{
  "model": "contrastive image-text model",
  "dataset": "rendered solids tumbling over patterned floors",
  "train_examples": 97500,
  "image_size": 64,
  "crop_scale_min": 0.8,
  "horizontal_flip": false,
  "tokenizer": "word",
  "vocab_size": 61,
  "loss": "softmax",
  "embed_dim": 256,
  "encoder_arch": "efficientnet",
  "encoder_norm": "batchnorm",
  "encoder_activation": "relu6",
  "encoder_channel_attention": "se",
  "encoder_depths": [3, 6, 3],
  "encoder_kernel_size": 3,
  "encoder_stem": "deep",
  "encoder_expansion": 4,
  "encoder_widths": [40, 80, 160],
  "text_encoder_causal": false,
  "text_encoder_width": 384,
  "text_encoder_layers": 7,
  "text_encoder_norm": "layernorm",
  "text_encoder_norm_position": "pre",
  "text_encoder_activation": "swiglu",
  "text_encoder_mlp_ratio": 2.67,
  "text_encoder_head_dim": 48,
  "text_encoder_fused_qkv": true,
  "text_encoder_bias": "all",
  "text_encoder_qk_norm": false,
  "text_encoder_layer_scale_init": 0.1,
  "text_encoder_parallel_block": false,
  "text_encoder_inner_norm": false,
  "text_encoder_positions": "learned",
  "init": "kaiming_normal",
  "residual_init": "scaled_by_depth",
  "optimizer": "adamw",
  "lr": 0.00078,
  "beta1": 0.9,
  "beta2": 0.999,
  "eps": 1e-06,
  "grad_clip": 1.0,
  "steps": 9400,
  "batch_size": 256,
  "epochs": 24.7,
  "lr_schedule": "wsd",
  "decay_fraction": 0.4,
  "final_lr_fraction": 0.05,
  "warmup_steps": 280,
  "weight_decay": 0.1
}
Rows from block 3 of the text encoder, named by matrix and row number. Rows with one number belong to one attention dimension. Each number is 500 + 25 x the weight over its row's rms, rounded and kept within 0 to 999. All counts start at 0. Numbers have three digits each. After the name is the row's rms in percent of the matrix's.
# v: attention query, key and value (stacked) (text_encoder.blocks.3.attn.qkv.weight, 1152x384, the v third), inputs 231-307
# proj: attention output (text_encoder.blocks.3.attn.proj.weight, 384x384, transposed), outputs 231-307
v.89 107:511488496503511499498517532515520499555509513505512505488557489528521519538486480514504546516520541516463489504468546524509472459596494500478521517496453524540525498512490489552523475522493514514525534469488538514530476467483485468
proj.89 111:493450470508498479492488494486500493562433499499504548491543499517488511506497532513509525526462474481500492494502525588548517527485499495498529492453487465487457519524506525532519499547533492441522509513496497523500464515496540492
v.90 092:501470485486517476509534487504531443515472503479460489480547521491481519476489538529524513516517482513478491491509513445526475495531467555431496519526532547489504514484500510481487451507489514513550454495523505536495488480490498517
proj.90 080:492456452564492514504482511522517522498452470529479571474534499507483523516487487487506491498486485500482502509496522523538500504506482482471532499477470491492479525482547530544490508529545526459527531502482484496497450537488559492
v.91 101:533477509477495477526487524502509473510478535483514514482522520493505512483448472480482479528500497469470449506535480532485513504516467470532503496539452524484464464465484536520466526525521480478493469495512488469473455499480504485
proj.91 092:528487514493508537497494490497487481499478509498511490504524508494528498500495499498499543504534480470504472496499520513504526522494523504527489502486504456479505503498480513492498472512470494504474511490483497496485559474515523526
v.92 086:519494467485528474507507490474497511487478575516499484480509509491479509503497479493493537549502469520493447495515443528543496502486499544511487491483487485507476452512507459507481530502480525497566508468496509499475501417513515492
proj.92 077:537455461504493505504485471524490498509476467495489531509537499485497492501489490517497538513526474461476479510506487520529511521481517493518506509485518448472489511491504512517488481511479523498485523510478470491501548471497549536
v.93 090:534498517536445491482481542501509473515545551483519482491535477511496527504461484535542480529459494523446469498542517514489464474524548514475555509505497492510496511486498499507482485505486519532524558481523507489528465457545495516
proj.93 081:479482498495496417474509512495503501538494533537460558526492512507460519484460496504527510500457482506514550520515522544528512498491493512483501503492481449516433487524521529483477505515543488503491511510518508515499433509548496495
v.94 107:507530522496521541492500458502491503485569457488456487465475519503474499519531551500470502540541489484468507544432503477488509493497508522489513518506496517537505542514465477499503497497496503526476477513477490519494496510521470511
proj.94 110:484523476532524486511504479496512526524523479483490524519486516514495498501507534496512460483465514524482496501487504506495487475505474489487514517496490525536483515478522495516507519485507497484509510506509491525508448539486515465
v.95 091:458504540481503498472492527484439527547466513514484533493504469469472478520448487496448527502496472497502489501466505520542478512475485518487497474512491478499508511456506465496483550486491492553458497529506534466494477509513468547
proj.95 084:487533511502488462492523509520503518534530491497483509498498501490444517505480537499515515513517514516493562522485449519486445521492485490494513505503510488545474484490517487512480491490490479517521497529514510516473443509498456507
v.96 107:489511516518466508531505519509548516561504488482536486479491497495504524536520549492471481525505526516549508488511524509539476506487486430478479474473513504503492496487490497516506488502494452489494486503503491495514514470484520476
proj.96 112:497520481487487467511506516528501505476506500451496500480441490480507502500505534492505450501529480489494547519494468480490479467508502499484522501526498544456498487495489469514509517508467501505530498479485510545494534517456531487
v.97 100:501480485498499449523477470526470521461452500496463483519520471515522499492495480504526524535517521517471483525482489529473508460512529523529496533508502465505509472475505527510508500525486531495504510484543527506517515465487465529
proj.97 112:499492492507527528493478471477488494507510477525483504485503501502509526509503480498508561506463535468509465495484513530487503484480498493512478499470518480544526526504475525457508524503559513532463492529532496466495478473556457512
v.98 110:531482481518473511524493466505521487534503525483503505503497487491490492540550475551489455532447501495464516472460517470539504471484511472491457484485507516549477455532443485518516495476527488528556530508518516508527519481470554455
proj.98 118:476482491506500495517473489490484503476475483453503480488473494495470499490496534492511444517523499487497533518494541457499482497513511491519548502508480545460536489466495487547515481497456504484535511464479495511490548535492514505
v.99 093:494453503547507477502536461514480502487505497548523484519451520476499489489520542458508476446503486547522464505525559505477504500478546503474487543510493506509521522484523538480484491485522483522464434460524481485480488511510491510
proj.99 071:508499455490483476547467507506510508524508515471452554508498494492528508510504482489484542537474499544516502520504447530496493480495469499483462488455499511478448542551488508500474553502575486519510510530519494481503442500516501503
v.100 087:500495497461502459465545483491482516540470459554500522498492501471517553516482548532506557488495536494524477475501522489513456482497485498521518527527500502487497525486494539486510501520490516474512504507412524547512506529530524497
proj.100 067:505500474506501439520483481547502496496511504515478559510484496500510506487525482510500519522452476516514472468489442514507528510487489519456444505519506515525447498528507470471480523498515499469465500514548509514467498471491499494
v.101 120:528507496484495502513445485509537474541562569456543466502504523489478455557488470524500499520528500469502545460493499472521522491505481527472471515506515505518517482510490498526485512500543497503504513482493485518538516485478545483
proj.101 134:498524518490490517476528508517492499492490509463514470516505491497478487495492540496513466489545496486472525504500523445501473498504516482516557505528485500496517472451502468538488462497410487491525512456461522516502544527491510503
v.102 090:514472473486521522497542467536523441479476504504539498496534528524487506464483483497505526468501513496498519546507561474502549516542498456502501551481515487489497490526479453514545520492532484501498484509498486481532499494544495506
proj.102 050:512471487502489490548492483549500516431463473492434522538476513520513486491509513508467463556471464519533439468476502499522507489464503511468490485490508537495513462506507432543465543464496515424511486522507507489499470506521510509
v.103 094:506491491456504515471483440504494481497508437492466528507471483486492475485462492512493473473507475527497491531515482515475504560504491531550499484515525519497501470475535467523464505530513534527478508479493553500471478549488491508
proj.103 082:502503510491490541489506506465496500505526533569478476498594516526489510524488462500499535495536507491496440498503537498525520503502507507564504502500492462525537492466476603503491484496530494506511500517456475446510451550533471514
v.104 094:506509497517473554530509506491542522501479482522559512483467504540500468527525491469521499509506490498508515498480500462496528501483475485499492536511453515472522521461414477494508508505504485475488472497516515512498531497507493518
proj.104 078:503518509504470450514511524557488501488487499480505497513457494497499500482492519487489479537521468560498527499490464460514498498489483479479520497513496532498417501486527425531485531477468480478571497457521500525510487498437516509
v.105 114:485513527480495513468440509508501491512514507471481517527501521526539514467520520481503520497527468501482517497446433473505491514523528489506530482523529514474483491466505509512490520490531482468501520538527482519490491567484493548
proj.105 114:520557527482475499455552501513506491511537533553490476488517511482517486503500494502491520473558510487499517486505462478485455491498502502500501504540533445531491487467506448464501485490480504529479487515499505514508518467515468498
v.106 097:520465480555502467464535499480535490460511423491494515471517490517474544469513523487497462467511523528481468496542544489502502530507451490484531525497467460514488523514534468534497490490492532487515484483485537493519504500510478520
proj.106 094:504486493494493496585453526491497515506482512493452535522534507495538497497487494500490494564470477556525463509506506523523543506476477502507451504466487534496493513514498547527483511483564500457503500518499483461501456533507515506
v.107 113:517481464508469497481531490504484522410479439506474538511481478488483471445432525505494455460504490562524538524532550507506468560489491517469508506440470529513520536484494500472473552529497493483492517495465494458477499500526489544
proj.107 135:512482512504501522531502527510498502547492504529483549534570501529511498510495473513492525537503479561498456505496516528535547531474480516502495479469496470514465521500501558521473494501559485441533505518498495457505435528486508515
v.108 087:502465489504511473503457454443501479521529476489508490497455537542468482472464518505522481476469480516483527493511519480509519498500485512495498476534501544539503486529465483498503479470495489506507495462513467501512553534507520486
proj.108 065:487517468518466513519465547460497487458520484467420481478509495503497497508479536509493497539535523528544517527497516473471457518495488495513508499493484553480518517464479505493486519505509522479531492497482489486503518559524499496
v.109 115:497540487496476486506577532474516535500500466497506494491498479443520500487553565481514506507465532527496499512522513531483475496465486458495471512464490521450477471484482486492521502524480488493474446507529524491478495495518488510
proj.109 122:492498468511504460521479509525494500502503494479499560483452500513518487501501505500501479485460461506506528509501455524495524516511500499469469497493497525431486503538488526508509548514530487482505504493501511524501481522447545488
v.110 106:459499496519475548480521514507531540511496505487525510494513526488502519473519515456487468519475525499560502501516513507501510466478494438497475513475519510463460504483479482477498496519547513545497462493452465498509534466481522454
proj.110 100:494501498502492450524492509532499500482485497441506519507439494490489494492506525505504455497488467517512531515489453488511512515512498499473485493499501539442492498506499457531505525504459494472542502467514512545502504523455547495
v.111 102:510510512473505497556509491492512497526504534465578454498492503539496481559559503500509481520517471491487471473472482543460500458516520497533487475509549493512489517516491453544509493537481479484497541510504479517467521473453566433
proj.111 099:509510502495508497466476486509483492453500502500533443496435502457501503493515512503503463462547511442492500466503515471507488477519526496477521516541523512486530467491508443488504473499432497520505484458490499554483571474521492491
v.112 102:501519505492479530531492516490507495534480561477551521486458485450486478543478472516502514486495500520518525497527489480475523453483486495503463462490488471512502495521451464553493491503523470503514553517494457486475522506515528477
proj.112 106:497510510498485498476516504502497501480492513465527476493496497495482496486496536515508442485545506482482530513504515460504462517525517493505555498537464508495505483483499457507480471510437503504532508471475516538510520501486531475
v.113 104:453534482500489478497549524491505517497476507552496475470496504483536526493535546451483504527516523490507500508554468532512475479458498534505509514497486486473524540511525526437498463491495493490449461540496521482475523499507508508
proj.113 124:512515503501499425491530497506498489519534496480518533501457506491518500476493468498491506462464476500506552495501428543475491494512500494458453500514507491474445496568512483472504547499501488499474489519525489544504517461470497484
v.114 104:501503490535453528475537524537486503468496467497475538490475499487454458468498553506516490523493483514499449497521533518517514533511467498496480519464506509520499499536518513507499500489499498521509488458481526509513500499494515515
proj.114 119:479461466496497494553463514491504508521487481467489546509505500526498497511506501502494490559455492529514487529504509560512550507491490484514483493463471535476495515544490548518496519507541493463517508499503499467506468514476532485
v.115 122:485496481502462556504541509450514522516515512456516506497499505485475500508511519468499466473490502513519537471530483504501518508493466490487479478481494523511481511535487466516518501490515463555509507537514461504492525493512501454
proj.115 117:491495488498484488533474517529488507480478506451510523492472506509493493478491515505505439515504466526501519504503505467539528529515506489498506484510485546457506488501496486546491503504456489465531509468488516529489505542445555501
v.116 102:527529489493494507479562544489511549544496494525494496466522500491496523543534510455503486495460504468555474479526505538487502491504503506481482496450487511480498508538499498505508494512515484490482493484503510464464539500492520482
proj.116 109:494509467491497454516493508540514506499510500454520547498430504500510487499502496508512454498489458490502532509494474515510509500511497498471464498513494544443484499542504490498514537524488493488510507498499500548502507507437558466
v.117 093:489503506508481467528468545520510518564488513515506494509524514492526478534534493487507496531493493438513483494481504525471458516485488498517456527490499504477483511485482533510534456463503488520499501488506499499467483479523497447
proj.117 079:488481496503494469491503494517511507520485470442580477502436504496471495497507536482497468503478524474506525522523492543472484502517526466482529513516479547479511501539491483502516502506484480517492511476500503535514554491466500461
v.118 102:519500506454547471496511485498519459499464497477514492507514522482510511514504457491528540498539483470455514477447439493505497521505485485492487507563537517512537498495496475506518493497492522494532526503485475508465503505527501496
proj.118 116:502514532483483521451525480487497491478496502547480451496540493487475481513503525497489517475548511501488486474501516451498480487497516490499535496517497458532510489453508446504498461487457505507502499476493517480505525498530460545
v.119 105:513475500478554484474492488528494496490475486515507547535528482470517531523452481505486511502505480480505491514500484534449526515500480523528527511509478491494487508474506503488513458505508503532478531468528517512462462523544474532
proj.119 111:512486508510514528496503486477502495538515497558497502505538500514528510513509484492491546510482534471483444485501528539510503503486506502502486511470514468532498507516500538468489504494557515521476498541520491459496459459537471509
v.120 106:528483470472487487477485501497478507489506495482449499540497534500506533487466485498504549483495501519478510522524482522465487488530530478496528491490482509507470502498557522513515490539458520445501485505504503528458505513517476548
proj.120 107:512506514503506518484495503480504488517521500559488484504575506506510480514511467504494543488504529491508468493495516516487484489480495522525483502484514435555509512500497533454498487510551500517471495525499492465502457481542458500
v.121 097:508492513555455521532481498478520457498534541494506488513484505527478481489494472509494485490492484444511560487451498463500503498491500501489489438516491477478495492463497484527495485510508530520519480500506523472509539482489530482
proj.121 103:499506519485479507488520507508504506489478511485519458509509506493479489485510533503507460511555489513484497501496535464516507493508504501504544494542488514510505479455524469544500449488431485484543508445471517510511537513491516503
v.122 095:500541505512459514474482501488465491517512508512517522529480489490522487495517484498514501472534492468503513524493484510496454540510472513485508475536493499499496456432476512518532459481487460468465520482507463487492517569512540442
proj.122 062:505527496481470493465549493493510502510528501466587477494528513504488487499489485499495488494524549524488541538518498525473419510504517499501534492528454492523448460493537479479501491525481502509532491509528501499527534439475482462
v.123 108:481470517516474493498561469479531495513490519530531464457522504450495541511533524498479485534481542462447488476505506522515529482485501453506469453471525503505482483543466492494544464501520492507487466506496507489520496461496547466
proj.123 110:497489482509492458527456511507486506483470475440521524495419497496480509483505512495514457515472494500518529527509491490501505493504500490484487507507490555439511497516495486534507520502474491499503516479516492532486543522478524486
v.124 093:559507524475473526518522482553498520496519503488531520500507515525521510493507518489524523490532537461458514513457482525501471466473490504518513470509531499478501512496484476459448499508481511534501518506501489501504484517481496509
proj.124 076:524536521493496479442521481539513504497515512510498483513489506466506494490520473504502501442553469462455516481489452462491510505514514503446512527534524451487442502481510425483504488498427485520513490499518509523506524460453500502